Rows from block 3 of a small sound classifier, named by matrix and row number. Each number is 128 + 32 x the weight over its row's rms, rounded and kept within 0 to 255. All counts start at 0. After the name is the row's rms in percent of the matrix's.
After each channel's rows are labels from the 100 clips, of 14848, where the channel reaches its highest value: "top examples" is what is common among them. Only what is clearly more common there than usual is listed. The data: synthetic speech, music and everyday sounds put through simulated rooms and audio effects. In brackets: how many of the 100, against the usual share in percent.
# conv: pointwise conv (model.blocks.3.conv.weight, 192x192x1), inputs 0-191

conv.106 097 [125 147 115 152 116  95 107 128 118 167 103 172 133 201  87 165 143  76 133 182 106 139  72 123 162 102 114 152 192 147 118 113 229 153 160  98  82 151  98 127  92 108 119 127 121 138 135  78 175 214 128 165 115 104  66 109  95  97 138  93 155 146 139 106 107  89  98 183 173  91 147  82 123  70  84  67 105 117  87  89  86 148 150 125 101 172 106 139 112  86  87 121 129 148 117 118 165 119  89 117 186 142 125 119  81 146 108 121 131 137 129 114 155 141 157 116 105  94  98 145 146 137 184 113  94 122  97 135 138  44  86 126 113  86 121 143 154 128 103 199 119 132  96 108 103 114 113 138 108 167  64  94  85 119  82 132 126 114 108  80  78 155 197 135 138 181 103 146  79 103 143 153 120 173 177 107 104 141 153 127 140 108 104 155  98 187  86 139 112 128  83 138]
top examples: dropouts (93 vs 12.9)

conv.1 099 [113 127 158 148 116 167 132 138 110 140 113 114  97 157  88  66 141 108  82 170 145  84 175 139 115  93 133 135 144 116 119 167  86 115 110  95 144  58  66 153  73 218 108  84 131 156 111 168  89 144 107 170 139  82 122 192 163 125 124 133 124 116 166 179 114 186 120  95 173  77 214 134 154 107 137 115 121 122 106 157 144 128 136 143 165 150 114 105 163 108 141 104  72 121 158  37  87 126 119 143 120  87 140 166 102  89 163  90 145 144 106 114  88 174 109 112 148 128 138 120 122 166 107 132 152 135 160 117 192 124 121  82  97 212 148  96 132  87 100 132 161 115 119 140 178 132 162 100 116 109 155 127  85 130 130  89 112 162 145  92 146  87 129 157 125  80 101 160 150 215 115 131 108 171 119 181 131  70 167 190  99  79 161 132 192 153 129 133 148 133 133 146]
top examples: drums (69 vs 25); number of effects: 0 (58 vs 24.8); dry (49 vs 20.5)

conv.42 105 [121 158  91 129 151 125 148  71 125 112 121 112 155 111 126  90 148  73 104 107 124 125 148 123  86 146 132 122 169 116 114 131 147 103 243 158 150 113 145  62 114 114 161 138 123  98  40  93 144  95 126 141 160 175 118 122 147  88 179 154 123 181  88 131 117 110  82 134 131  46 148 164 142 177 154 134 148 159  93 120 123 138  89 181 120  91  92 122 154  72 119 125 104  96  86 153 106  92 105 146 164 166 100  90 166 115 138 129 134 107 132 223 126 130 201 119 143 128 133 171 112 164 144 110  82 124 148 155 114 120 119 109 118 119 130 135 152 144 176  56 123 127 129 164  47 127 153 105 147 150 113 198 130 118 142  97 131 113  69 102 152  91 114 108 147  82 104 179 106 152 117 167 149  79  83 137  86 133 177 137 136 151 119  79 114 103  74  99 181 202 162 144]
top examples: distortion (64 vs 12.9); dry (53 vs 20.5); bit reduction (34 vs 13.4)

conv.190 103 [111 103  93 143 129 139  86  72 132 147 116 213  77 147  80 104 171  95 133 142 135 160  90  80  98 161 111 107  80  92  86 200 145 108  96 132  91 106  89  98  32 134 135  89 127 115 123 124 145 134  95  95 143  75  89 117 126 165 141  71  98 111 127  92  83  86 110 114 118  97 101 109 149 144 105 165 139 147 144 200  98 147 117 127 153 115 121  89 120 135 148 147  91 118 128  94 118 125 139 113  91 129 113 174  95  99 138 111 147 123 150  91 116 103 139 149 131 162 132 186  99 168 135 166 152  56 159 139 181 102 101 185 119 110 171 116  62 161  59 110 165 162  87 111 118 179 183 166 128 133 162  84 161 137 114 132  96  95 135 116 133 127 122 146 150 113 186  82 152 130  88 130 120 145 161 221 111 128 119 113 152 160 121 145 217 132 116 160  55 134 104 108]
top examples: everyday sound (65 vs 24.9); dry (41 vs 20.5)

conv.80 109 [ 71 210 231 158 140 150  73 191 183  89 144  90  99 114 124 134 105  97 139  81 127 108 161 145 142 129 180  60 134 125 124 137  97 161  95 134  84 118 129 127 128 135  96 156 100 175  80 164 130 134  83 139 132  86 122 169 144 118 152 133 122 174 130  95  93 153 125 102 101 121 119 101  93 135 124 139 142 160 122 181 168 117  47  89 150  79 138  82 173 111 144 131 130 154 121 162  89  89 218 173 157 113 118 139  99 133 112  86 140 153 111 151 119 158 140 137 150 119  98 143 138 156  94 186 119 145  93 186 131 138 130 140  83 143  76 151  62 132  93 107 134  61 134 113 150 165 106  73 140  82  73 120 102  82 130 139 123 151 119 125 185 191  93 125 158  90 105 154 149 118  96 126 134 139 178 109 122 160 182 153  95 169 122 111 105 142 114 132 113  73 138 183]
top examples: speech (63 vs 25.1); dry (60 vs 20.5); distortion (33 vs 12.9); chorus (33 vs 13.2)

conv.121 099 [129 115 144 108 108 136 101 135  73 118 112 137  88 145 150 108 176  81 116 108  68 134 125  94  84  75 177 110  93 134 108 112 147  97 161 118  92 175 155  74 131 186 124 168  51 142 123  65 158 146 136  77 111 126 175 107 151 143 158 137  93  97  59  72  61 125 126 115 158  84 183 117 147 123 121 160 167 107 176 168  82  62 111 114  91 148 145 100 168 106 148 144  95 144 150 107 129 203 143 104 100 148 107 141 141 179 107 137 179 148 162 129 170 119  95 131 127 147 101  95 149 174 134 144 128 138 113 195 121 104 124 151 144  92  92 145 132 110 155 173 172 108  67  53  97 141 154 111  63  92  90 152 134 103  85 115 162 111  41 155 148 170  91  99 104 149 149  91 165 130 130 162 110 122  69 147 144 124 138 108 157 142 151  96 111 139  88 140 110 113  78 152]
top examples: dry (60 vs 20.5); everyday sound (55 vs 24.9)

conv.58 102 [100 122 125  99  81 127 174 149 116 152  82 114  92 132 121 170 140 129 137 136  82  89 117  48 142 129 104 149 132 174 133 106  90 119 105 125 107 115 144 139 116 184 142 126 143 150 136 194 176 148 162 103 144 126  65  91 171 138 190  93 137 205  98 113 105 134 153 106  55 144 114 153 226 114 200 104 116  90 132  87  77 113 119 122 162 142 117 160  99 148  92 130  96 154 173 151 112  66 154 146 151 123 129  80 181 124 178 108 144 132 154  96 107 105 128 196 172 111 112 165  96  80 188 129 107 101  91 137 126 122  82  88 114 122 174 142 117 129 138 137 114 109 101  98  95 116 144 112  86  93 195 134 130  52 129 137 113 184 137 124 110 139 152 133 163 127 144  82 123 109 103 180 201 121 144 153 157 102 125  74 159 118 113 148  97 157  79 178 155 111 175  85]
top examples: tremolo (54 vs 13.4); dry (54 vs 20.5)

conv.186 103 [111 148  60 114 138 133 127 163 141 146 137 163 177 125 158 148 126 102 161 122 122 157 124 111 181 127 111 152 145 105 175 150 153  98 103 117 112 134 152 165 185 114 142 154 116 162 136 153 142 107 208 120 191 129 150  98 170 128 126 130  90 134 113 116 131 185 120 225 129 181 117 114 140 167 100 134 169 118  95  98 106 137 113 118 129 149 109 119 118  66 170 110 102 220 180 162 132 174 137 117 107  74 106 137 112 142 116 114 155 156 166 137 153 148 119 157  71 168 140 135  60 120 133 151 128 121 161  95 189 120 133 117 128 130 173 113 105 215 144 129 139 182 189 124 206  96  81 129 143  60 143 123 125 181 134 122 145 142 126 191  89  94 113  96 148 118 141 190 175  89 130 190 180 158 110 118 129 197 117  91 129 183  95 157 131 165  86 120 145 153 114 162]
top examples: dry (61 vs 20.5); drums (53 vs 25); number of effects: 0 (52 vs 24.8)

conv.143 102 [141 105 177 111  97 125 197 114  95 134 168 119 165 173 154 138 164 141 160 144 120 141 121  86 155  70 136  98 134 124 127  89 134 110 117 108 104  98 120 150 102  77 100 169 111  93 148  91 151  48 102 188 200 108 101 123 101  99 122  96 157 102 124 134 151 110 148 143 102  47 123 155 172  83 107  95 133 140  29 128 109 122 157 132  74 138 131 157  79 159  56 150 107 184 138 137  72 125 143 126 117  95 103 166  75 155 112 123  79 131 118 183 169 127 109 210 166 146 142 127 116 146 103 159 186 122 181 130 112 160 135 153 112  84 109 147 123 107 120 112 114 105 134  77 104 179 138 112 166 124  94 101  99 124  98 111 123 167  96 127 125 134 127 115  96 210 129 145 172 179  93 119 126 122  85 105 162 156 142  90 141 178 126 134  71 124 175  41 123 155 126 130]
top examples: speech (83 vs 25.1); number of effects: 0 (56 vs 24.8); dry (46 vs 20.5)

conv.169 104 [111 133 147 130 122 171 132  87 159 102 119 113 119 139  71 150 107 130 172 138 129 102 124  88 120 129 100 137 134 100 165 144 100 126 109 152 119 134  90  86 116 131 181 110 129  89 125 165 172  91  96  75 128 112  96 184 111 134 181 161 157  82 178 100  99 189  90 133 155 111 191 121 145  89  68 107 116  85  99 147 140  87 103 119 115 165  90 108 108 117 131 100 174 139 163 175  97 106 110 116 147 115 136 121 142 181 120 106 119 112 117  92  95 152 143  82 130 244 116  92 155 141 133 146 115 153  95  74 110 167  29 110 127 119 121 128 124 141 102 134 115 118 118 137 126  63 120 127 142  88 130 117 116 105 152 132 148 116 101 243 161 135 134 130 113 117 117 107  95 128  84  85 146 117 108  69 113 130 109  88 187  98  59 160 136 140 165 126 136 237  44 133]
top examples: dropouts (82 vs 12.9); everyday sound (64 vs 24.9)

conv.131 104 [ 36  80  69  99  95 148  96 129 110 117 122 186 116 125 164 150 130 171 137 115 177 102 151  93 142  48 138 171 197  96 131 100 106 154 133 143 135 153 123 131  74 103 177 139 157 116 135 177 179 141  81 109 114 131 146 163 108 126 147  81 157 117  91 106 185 149 117 138 105 122 173  71 100 168 152 142 135 140  90  90 104  97  96  68 139 126  99 114 132 172 158 167 154 101 156  74 103 101 107 126 186  87 162 121 126 164  90  76 126 213 171 148 136 126 139 147 180 179  89 108  89 149 121 125 138 135 105 121  88 116  45 117 114 102 124 101 114 118 109 152 112 185 130 108 158 120 126 119 141 111 127 122 114 111 110  84 119 131 131 218 100 116 183 189 114 111 133  94 174  95 113 125 155 139 134 116 158  96 170 158 139 152 101 110 109 158 125 129 141 203 110  57]
top examples: dropouts (74 vs 12.9); everyday sound (58 vs 24.9); reverberation time: dry (49 vs 20.5)

conv.110 098 [128 176 178 115 179 163 152  95 105 128 171 100 178 109  98  77 123 117 109 101 102 154 118 181 124 178  82 107 110  75 123 194 164 157 172 142 127 135 102  87  92  46 170 105  86 143 119 130 126 149 112 136 104 122 138 110 154  80 126  82 103 118 193 163 129 211 105  88 130  92 203  95 114 129  72 132 129 152 113 129  86 177  90 201  56  65 127 119 129 110 119 123 139 100 118 113 133 126  97 141 110 153 109  91 102 100 192 121 140  92 122 104  77 104 149 111 174 121 122 155 155 177 124 118  98 173 212 135 101  88 128  93 138 166 149  86 163 136  80  92 146 125  98 101  85 130 174  74 138 158  86 143 157 153 103 101 152 130 106 136  74 143  95 104 136  86 161 131 176  79 150 118 128  80 134 148  98  95 131 147 110  89 112 160 111 135 164 130 146 103 112 119]
top examples: speech (57 vs 25.1); number of effects: 0 (57 vs 24.8)

conv.48 096 [ 72 155 127 139 166 132 178 146 136 140 115 114 143 174 152 154 106  87 118 112 128 131 217 119 154 138 124 175 103 154 106  94 130 139 154 145 108  90 146 158 180 143 140 169 118 188 121 133 137 161 136 105 143 116 132 184 120 121  95 151 148 119  97 182 103 117 118 102 123 135  94 124 152 102 151 106 129  83 104 141  98 130 171 193  69 178 127 162 139 129 123 161  63 111 156 163 151 202 113 157 111 145  84 160 157 134 165 110 161 170 132 115 165  79  80 144 115 148 133 152 135  95 151 154 219 168 101 120 173 164 120 130 134 119 142 124 157 168 108 174  85 116 160 113 157 129 150 132  91 157 109  86 128 107 130  89 155  82 118 179 172 126 134  94  73  85 170 141 104 164  82 107 177 101 195 111 147 149 144  83 101 159  67 163 117 205 151 213 158 113 179 174]
top examples: dry (75 vs 20.5); everyday sound (64 vs 24.9)

conv.77 093 [125  86 196 165  92  97  76  91 137  98 139 188 135 130 116 139 132 147 142 130 138 165 117 120 158 123 104 161 185 137 105 186 131 102 115 138 108 205  63 120 124 130  93 133 160 191 191 127 110  89  67 123 149 155 138 134 135 138 124  51 195 134 155 188  99  87  90 109 120 173  72 100 163 155 137 132 130 118 216 121  84  92 154 164 141 113  84 103 136 124 150 136 104 138 121 170 109 141 174  92 147 135 126 172 105 150 116 109 148 166 140 159 144 137 110  81 147 207 159 143 132 170  84 149 146 168  90 144 130 164 129 160 138 127 163 149 206 134 132 144 146 202 106 146 119 186 147 117 118 147 151 131 112 129  93 182 133  89 115 152 149 105 100  76 102 156 120  91  88 152 138 101 138  79 193 124 161 168 149  97  87 128 194 130 137 144  96  94  93 110 116 104]
top examples: everyday sound (65 vs 24.9); dry (49 vs 20.5)

conv.176 097 [156  45 106 157 112 121 160 102  90 122 139 141 161  90  97 142 163 146  94 135 145 120 131 179 127 117 123 113 109 137 176 147 182 209 155  97 135 112 115  86 174 156 154  95  84 124 171 200 123 151  91 117 103  94 102 154 144 178  95 142 143 166 119  85 113 101  94 117 115 126 172 181 151 185 164 162 215 171 185  77  90 138 157 109 140 115 126  84 170 147 162 122 148  80 123 165 105 155 160 118 109 153 161 123 157 174 172 144  77 152 182 151  96  96 124 163 183  72 132 145 162 133 116 127 142 111 127  85 162 119 191  71 150 134 163 109 139 135 138 128 117 140 185 164 139 161 130 127 125 203 141 168 102  91 165 134 153 175 173 125 188 142 100  90 147  84 106 101 142 132 138 130 138 138 117 117 148 132 178  94  92  93  98 142 122 124 116 142 157 176 122 205]
top examples: everyday sound (73 vs 24.9); dry (55 vs 20.5)

conv.5 102 [114 133  96 124 151 123  90 138 117 133 111 156  68 107  88 136 114 141 120  76  98 137 105  80 115 154 106 121  84 112 162  97 154 125 134 157 198 178 103  82 106 102 224 104 167  77 115 120 137 174 185 133 122 120 160 111  94 149 141 145 132 150 145  94  96 119  94 159 178 105 160 133 203 174 126 144 162 160  80 116  85 136 175 173  88 171 126 116  90 175  83 153  96  90 174  90 109 119 152 157 100 137 105  90 134 113  95 111 110 204 124 115 138 170  95 143  94 167 190 115 157 112 165 107 160 141 183 138 106  51 120  77 139 113 152 164  95 154 131  88 115 125 110 133 159 109 145 120 168 161 114  95  82 154 139 135 112 117 101 128 112  97 192 109 111 203 100 108 143 157 134 111 179 120 157 112 111 151  96 102 122 115 164 103  70 110  80 174 146  97  55 173]
top examples: tremolo (56 vs 13.4); everyday sound (54 vs 24.9); number of effects: 3 or more (44 vs 13.2)

conv.124 104 [ 81 157 151  90 177 165 127  89  87 141 129  73 170 188  92  93  80  81 127 134 119  92 138 160 118 145 120 153  84 127 112 156  82 109 158 130  86  91 136 111  76 111 179  63 173 111 145 134 136 154 111 128  84 132  96 161 105 152  94 124 155 147 111  99 133 127  80  80 133 109 128 121  86 178 174 136 148 175  94 131  92 159 111  97 112 172  94 115 122  96 101 182 111 143 124 124 159 102 164 131 138 146 133  74  91 152 105 123 168 161 120 142  59 133  51 101 146 105 115  91 135 110 169 138 105 111  78 129 149 112 180 130  74  68 120 136  81  87 112 144 128 135  62  68 113  96 132 115  85  65 111  67 122  88 162 122  49 155 149 131 156 103 116 112 160 118 173 128 107 115 137  84 134 129 190 143 122 139  76  91  91 155 168 138 133 148  90 110 124 184 182  75]
top examples: drums (68 vs 25); dry (44 vs 20.5)

conv.76 094 [203  94 161 101 153 144 133 116 182 166  93 119 130  97 120  98 141 134 117 192 145 149 107 141 116 129 119  98 169  66 137 133 124  62 136 139 107 176 122 198  79 135 158  90 175 110 150 151 124 205 122 120 120  64 145 159 137 137 110 150 204 114 175 138 141 115 154 147 155 117 129 170 136 149 150 164 122 104 109  98 112 134 169 125 121 185 159 112 122 117 139 150 147 140  91 107 156 122 104 146 132 113  79 119 129 120 156 120 152 157 121 128 117 177  90 112 207 171 134 132 106 138  90 152 118  91 190 102 112 130  99  76 157  92 101 149 120  68 123 131 142 124 138  73 127 196  96 100  87 160 186 143 114 131 247 145  83 134  93 108 112 173 100 112 204  76 140 176 138 120 122 174 157 147 120 150  85 122 173 161 128 169 142 102 177 143 183 153 116 138 163 168]
top examples: speech (53 vs 25.1); dry (49 vs 20.5)

conv.104 099 [140 124 147 141 100 183 173 131 123 128 103  96 180  92 118 129 103  77 121 180  94  91  62 136 133 196 134 105 125 152 154 111 100 137  71 111 127  85 150  91 165  87  63 115 112  71 131  78  93 160 154 127 115 142 114 102 144 103 158  78 155 107 143 150 142  94 175 135 139  71 144 122 156 123 107 110 120 179 147 134 108 163 153 110 170 136 136 160  66 113 103  66  90 130 150 182  83 184  97 112  92 155 105 165 115  90  78  47 141 169  62 128 168  60 103 122 127 125 126  97 125 119 132 158 119 102 156 139 169 136  96  84 158  86 110 100  97 127 116 101 148 132  62  83 119 140 140  72 200 121 145 104  79 118 163 144 115  83  74 112 126  86 104 108 143 161 144  99 148  97 117  91  83  95 185 156 140 114 126 147 141 141 120 129 186 164  63 124 171 106 138 147]
top examples: speech (55 vs 25.1)

conv.119 103 [127 172 152  95 142  78 113 160 172 148 119 128 106 108  95 152  96 114  70  42 134 118  82 130  74 134  72 121  83 154 128 158 101 123 131 112 104 102 118 124  98  90  84 137 125  93  93 155 137 118 193 136  98  85 102 128 121 133 206  61 112 125 123 177 117 166 133 167 115 123 112 134 206 167 175 181 139 147 127 179  89 129 188 127 115 132 141 100 110  95 157  69  80 149  93 190 121 129 108 192  86 141 151  89 126 123 146 123 129 188 121 125 120 147 163 136  63 121 177 134 121 176 104 115 128 103 148 150 124 106 108  84 159  69  45 134 120 106 102  93  93 113  73 111 182  87 202  74  94 164 123 100 162 141 138 182  93 106 134 151  98 132 118 140  85 112 118 119 110 119 151 180 164 100 101 117 152 176 108 139 131 121 113  90  98 160 102 151 129  97 119 105]
top examples: everyday sound (50 vs 24.9); dry (41 vs 20.5)

conv.59 104 [114 156 100 138  85 147 165 139 143  94  99  74 113 127 164  72 116 102 111 130 135 156  91 181 164 113 116 120 111 102 132 203  70  77  55 172 129 108 139 127 148 131 188  93 104 153 174 157 101  65  80  90 169 116 158 127 109 166 150  96  76  96 128 135 163 101 128 107 135  70 161  97 113  80 181 140 147 154 127 123 156  81  93 137 139 151 132  96 105 108 119  76 149 175 166  73 136  57 127 135 151 144 172 174 149 150 130 127 126 160 147 160  59 147  86 135 129 132 113 156 114 145 158  81  54 161 152 136  88 174 148 116 133  93 125 253 109 122 114  94 131 152 120 109 145 120  84  99 127 120 120 147 165 164 103 112  86 137 123 143 117 131 150 104 110 142 101 156  74 119 109  87 143 170  92  83  80 163  96 152 163 185 114 147 117 156 176 151 139 152 123  95]
top examples: drums (67 vs 25); number of effects: 0 (52 vs 24.8)

conv.165 100 [140 113 139 120 126 118 132  95 117  92 100 136 166  96 151 144 132 116 125  95 142 120 143 123  67 192 140 162 158 144  68 190 187 171 154 132  61 199 109 120 121 101 106 149 138 118 118 165 126 147 121  97  95 166 130 124 123 130 122 109 161  88 100 159  73 108 127 137 136  81  87 105 123 108 103 140  70 155 179  91 123 155 112 180 187 113 158 175 107  89 163 159 111 133 129 230 109 120 104 195 102  95 114 108 124 125  68 120 149 140 104 155 108 129 115 131 131 116 126  80 117  99  90  94 143  81  92 187 117 117 171 130  93 108  82 142  76 138 118 162 144 153 126 124 119 130 190 100 143 116 111 121  96 132 136 150 179  75 101  94  97 172 175  93 123 130 108  95  97 146  51 105 233  94 117  78 111 104  93 129 180 165  97 138  92 119 131  56 124 174 123 110]
top examples: dropouts (40 vs 12.9)

conv.10 101 [186 103 122 137  82 154 156 134  77 143 146 115  70 135  93 148  99 154 143 185 173 107 146 186 103  85 144 128 108  82 142 131 146 105 156 117 110 130 136 184 174 103 149  78 200  69 113 140 134 106 116  82 171 103  72 147 155  79  83 134 113  89 182 166 110 103 137 112  98 110  96  87 110 194 173 100 100 132  89 170 121 141  75  88 123 183 172 144 148 138 159 124 152 100 116  82 161 155 133 156 110 103 125  98 147 152 213 172 115 114 103 118  90 122  92 111 102 151 135 154  78 113 132 154  67  77 100  93 140 182 185 161 174 117  97 118 178 108  88 167 164 115 144 125 137 113 171  68 131 156 169 166 121 106  92 157 116 131 114 103  95  88  82 146  89 125 129 141 111 119 104 151 123 123 151 167  88  93 113 183 115 144 173 123  75 166 121 133 136 147 192 116]
top examples: drums (53 vs 25); dry (45 vs 20.5)

conv.60 104 [173 214  92 136  82 200 125 128 137 114 153 160 127 118 184 173 144  62 121  70 130  71 153 146 152 110 135 113 110 155  93 105 130 197 149  72 124 149 128 127 148 128 177  89 134 115  97  43 114 123 127 111 111  95 153 160 145 124 184  83 167 133 159 150 125 136 139 116 168 127 150 127 109 128 168 156 150 115  68 129 118 105  95 107 149  71  77 118 104 127 147 145 116 135 161 100 108  45 157 139 103 115 166 115 106 130 172 125 118 158 131 150  90 124 113  82  99 142 162 169 113 125 164 145 110  79  89 180 124 188  67 169 158 112 131 141  83 114 141 130 184  83 159  86  80 176 141 149 138 140 160 153  49 148 107 162  98 170 106 122 172 104 204 136 161 181  81 139 112 123 130  94 158 108 133 149 152 201 123 160 143 148  91 100 130 143 151 139 166 138 128 147]
top examples: dry (57 vs 20.5); everyday sound (52 vs 24.9)

conv.79 104 [124  89 103 110 114 120  59 129 101  90 139 167 111  49 108  86 162 126 149  98  79 140 108  97 121 119 100  77 159 145 101  83  89 111 117 103 114 174 171  91 132 135 122 109 117 173  91 116 151 102 144 137 166 142  81  85 163 135 105 140 164 118 157 122 109 150  11  98 127 112 108 200 106 136 142 175 105 114  90  75 136 112 109 132 199 156 135  73 141  93 104  96 131 122 119 158  25 170 131 149 129 106 113 148 133 131 145 117 141 125 215 106 113  97  87 121 121 152  78  92 163 144 151 108 150 114  90 138 138  95  84 147 162 146 105 107 127 113 102 155 149 137 139 170 140 118 169 134 108 141 164 128 254  91 130  70  98 158 101 134 129 126 134 140  97 115 172 161  80 112  86 140 154 129 157 116 155 104 199 115  82 101 132 130  83  90 127 135 119 103 111 110]
top examples: distortion (41 vs 12.9)

conv.170 092 [137 112 172 138 148 154  82 183 110  70 143  84 186  96 112 176 150 161 115 126 108 107  79 124 130 136  83  75 137 131 135 116 167 155 121  51 108 102 119 120  72 140 110 117  95  90 122 132 182 129 119 206 163 133 153 141 117 109 113 137  98 106 156 137 117 117  98  88 148 176  91 154  89  89 183 121  97 135 191 117 123  94 165 160 118 145  79 155  97 102 150  90 128 163 151 190  90 195 133 101 120  82 179 119 112 158 155 141 138 117 119 111  97 188 173 162 122 147 121 138 127 136 207 148 176 131  79 106 104  94 178  97 151  46 138  71 109 130 162 132  85 152 122 138 130 108 100 152 123 112 128 167 123  88 115  83  84 124  87 107 172 148 124  95 124 121 143 167 142  84 132  74 108 111 160 109  96  79 159 109 161  84 134 150 166 114  32 109 147 146 121 174]
top examples: dropouts (55 vs 12.9)

conv.99 100 [108 107 126 160 129 122  96  69 112 165 161 160  92 108 136 177 130 135 122 133 111 122 108 119 133 156  86  86 159  90 150  91  95 127 102 149  84 189 125 135 140 162 116 136 105 147 127 100 167 149 125 109 181 117 107  89 155  67  97 143 146 162  97 150 104 147 142 134  93 145 103 170 171  76 126  99 140 189  88  89 169 122 132  69  80 116  52 119 203 131  99 130  95 105 143 128  53 142  80  90  77 131  91  48 120 116 160 172 144 154  49 153 122 120 152 140 131 131  55 168 139 113 119 159 138 192 147 135  82 117 102 100 114 120 113 105  99 133 128  95 174 104  63 139 102  96 136 110  99 148 132 152  49 126 156 139  97 148 100 122 119  92  97 154 132  48 131  73  53 134 118 106  80 133 136 140 134 152 188 151 100 122 138  57 146 111 108 130 100 111 104 118]
top examples: everyday sound (70 vs 24.9); dry (55 vs 20.5)

conv.157 105 [150 145 138 123 100 178 150 145 142  89 174 149  96 130 103  75 132  99 158 204 102 113 123 137 134 110 115 112 143 127 123 136 133 102 151 121  95  74 118 138 146 139 133 140 112 117 190 135 146 164 134 148  38 192 113  95 128  90  79 102 157 136  77 131 142 153 125 109 158  99 143  51 171 114 137 114 124  86 109 116 162 109 123  84 179 132 117  52  81 127 140  58 105 105 111 170  30 135 143 127 152  97 135 125 167  89 142  87 133 160 149 184 127 139  94 123 165 149 157 147  57  97 159  71 114 180 168 139  72 148  94 177 127 108 109 102 146 136 153 120 116 167  62 126 137 130 103 109 167 152 128 125 149 149  82 111  81 180 174 191 163  98 113 126 135  86 141  86 140 142 103 135 126 117 143 135  98  94  92 139  71 175 122 122 172 222  92 127 108 155 150 113]
top examples: everyday sound (55 vs 24.9); dry (52 vs 20.5)

conv.75 100 [ 69 183 150 169 118  89 177 111 142 110 139 146  83 132 134 132 114  95 161 119 128 122 194 135 120 174  65  91 165 128 103 138 105 139  84  56 115  96 205 137  40 150 130 111 147 124 156 137  96 159 184 136 117 125 185 107 119 153 102 193 109 120  86 162 109 130  90 119 117 134 123 118 130 145 163 116 160 109 134 114 109 116 167 170 128  89  64  52 133 140 150  87 111 115 116 155 143 120 141  77 131 104 150 177 167 136  80 168 144  95 116  69 142 148  78  88 154 101  82 143 163 151 116  51 135 122 154 185 141  91 106 122  98 101 105 119  98 103  89 194 189 198 138 123 131  99 145 175 138 114 145 126 133 159 104 146  93  74  79 188 167  95 118 118 132 159 120  99 143 146 151  93 131  61 117 114 185 101 122 102 142 159 152 143 143 119 119 137 158 143 166  89]
top examples: everyday sound (69 vs 24.9); dry (59 vs 20.5)

conv.133 096 [147 196 156  86 159 129  94 108 136  97 185 144  89  95 148  93 134 101 186 136 128 105  96  91 118 126 107 147 143 124 143 121 120 161 181 111  99 168 177  98  93  93 113 125 149 150  98 116 168 116 136 200 131  91 136 177 128 135 147  96 112 118 120 125  87 110  82 113 142 124 113 157 157 131 187  68 149 155 145 135 103 128 157  94 120 145  85 183 101 179 162 120 159 138 111 100  73 105 144  84 151 102  82 123 161 160  88 105  93 137 135 149 162 105 142  87  97 180 145 127 139 167 133 145 125 180 118  67 163 126 107 160  83 164 138 128  90 134 235 135 105  96 123 152 156  86 174 107 176  74 115 127 125  94  88  91 144  83 166 200 150 104 123 115  66  78 179 156 156 162 156 145 112 115 118  85 109 117 137 105 150  89 131 159 140  96 137  83 158 236 121 124]
top examples: dropouts (67 vs 12.9); everyday sound (63 vs 24.9); reverberation time: dry (41 vs 20.5)

conv.177 101 [ 95 148 129 166  91 119 102 139 169 122 161  74 128 117  76  70  90 101 137  85  69 121 178  90  81 118 152  95 111 111  82 128 140 104 133 105 114  96  92  87 111 187 134 159 151 101 164  62 117 158 157 127 159 135  69 130 201 121 115  98 154 108 209  85 132  96 104 131 103 112 172 100 109 121 133 119 115 146 123  81 121 137 146 110 138  96 186 226 197 132  96 226 163 154 109 131  96  61 137 172 151 165 145 151 197 103 108 106 121 212 132 112 165 104 111 124 139  85 139 125 129 137 139 101 107 117 151 125  95 118 132 147 114 100 181  97  69 160 152 146 100 123 136  91 144 162 102 116 173  70 114 100 152 103 110 160 127 158  96  93 143 104 148 188 129  95 132  94 126 129 155 160 104 175 131 165 134 156 155  90 129 151 156 155 117 168 131 169 110 124 103 119]
top examples: drums (82 vs 25)

conv.138 103 [169 137 123 125 131 110 169 173  75 124 121 129 144 149 109  95 141 163 152 150 108 114 130  93 116  75 138 123 111 132  98 119 128  89 190 102 150 144  71 176 216  62 134  94 105  87 129 114 155 156 111 103 103 140  81  88  84 141  94 145 172 124 122  92 128  92 150 181  87 166  88 136 140  81 114  70  50 151 118 114 180 117 131 127 172 124 124  96  96  97 133  68 166 138 122 125  80 132 135 111 132 109 108 106 114 178 135 148 115 124 185 101  65 128  99 100 125 124 167 154 123 157 110 111 134 138 169 128 154  86 178 216 151 136  96 111 116 132  83 183 188 185 171  55 121  92 113 129  85 116 142 126 102  87 141 126 151  83 123 139 101 114 138 145 159 183 104  66 116 177 127 233 115 157 114 143 124  89 121 177 149 135 161 122 137  85 102 154 114 136 104 145]
top examples: tremolo (45 vs 13.4); reversed (35 vs 13.2)

conv.41 094 [166 129 131 159 147  72 180 199  99 139 137 129  82 141 119 137 182  72 131 125 113 101 111  92 133 129 173 161 150 123 130 137  91  82 115  55 135 167  97 116 138 157  79 110 140  77 121  89 139 124 109 121 130  82 103 102 131 125 108 109 119 100 133 126  99 136 140 104 201 152  99 104 100  89 206  60 142 180 169 132 104 158 168  91 111 136 115 132 133 158 127 149 135 181 112  93 119 161 104 184 120 128 218 131 127 141 125 152  99 134  97  84 179  82  69 211 120 141  66  97 117  70 102  80 125 133 110 135 130 121 103  75 119 149 138 100 136 133 168 191 115 107 148 153 177 154 102  80 143 114  94 126 150 143 102 164 174 121 186 190 122  89 133 116 128 145 120 142 100 124  96 136 115 142 152 156 137 196 137  90 139  88 175 157  72  84  84 108 163 127  88  93]
top examples: dry (67 vs 20.5); reversed (42 vs 13.2)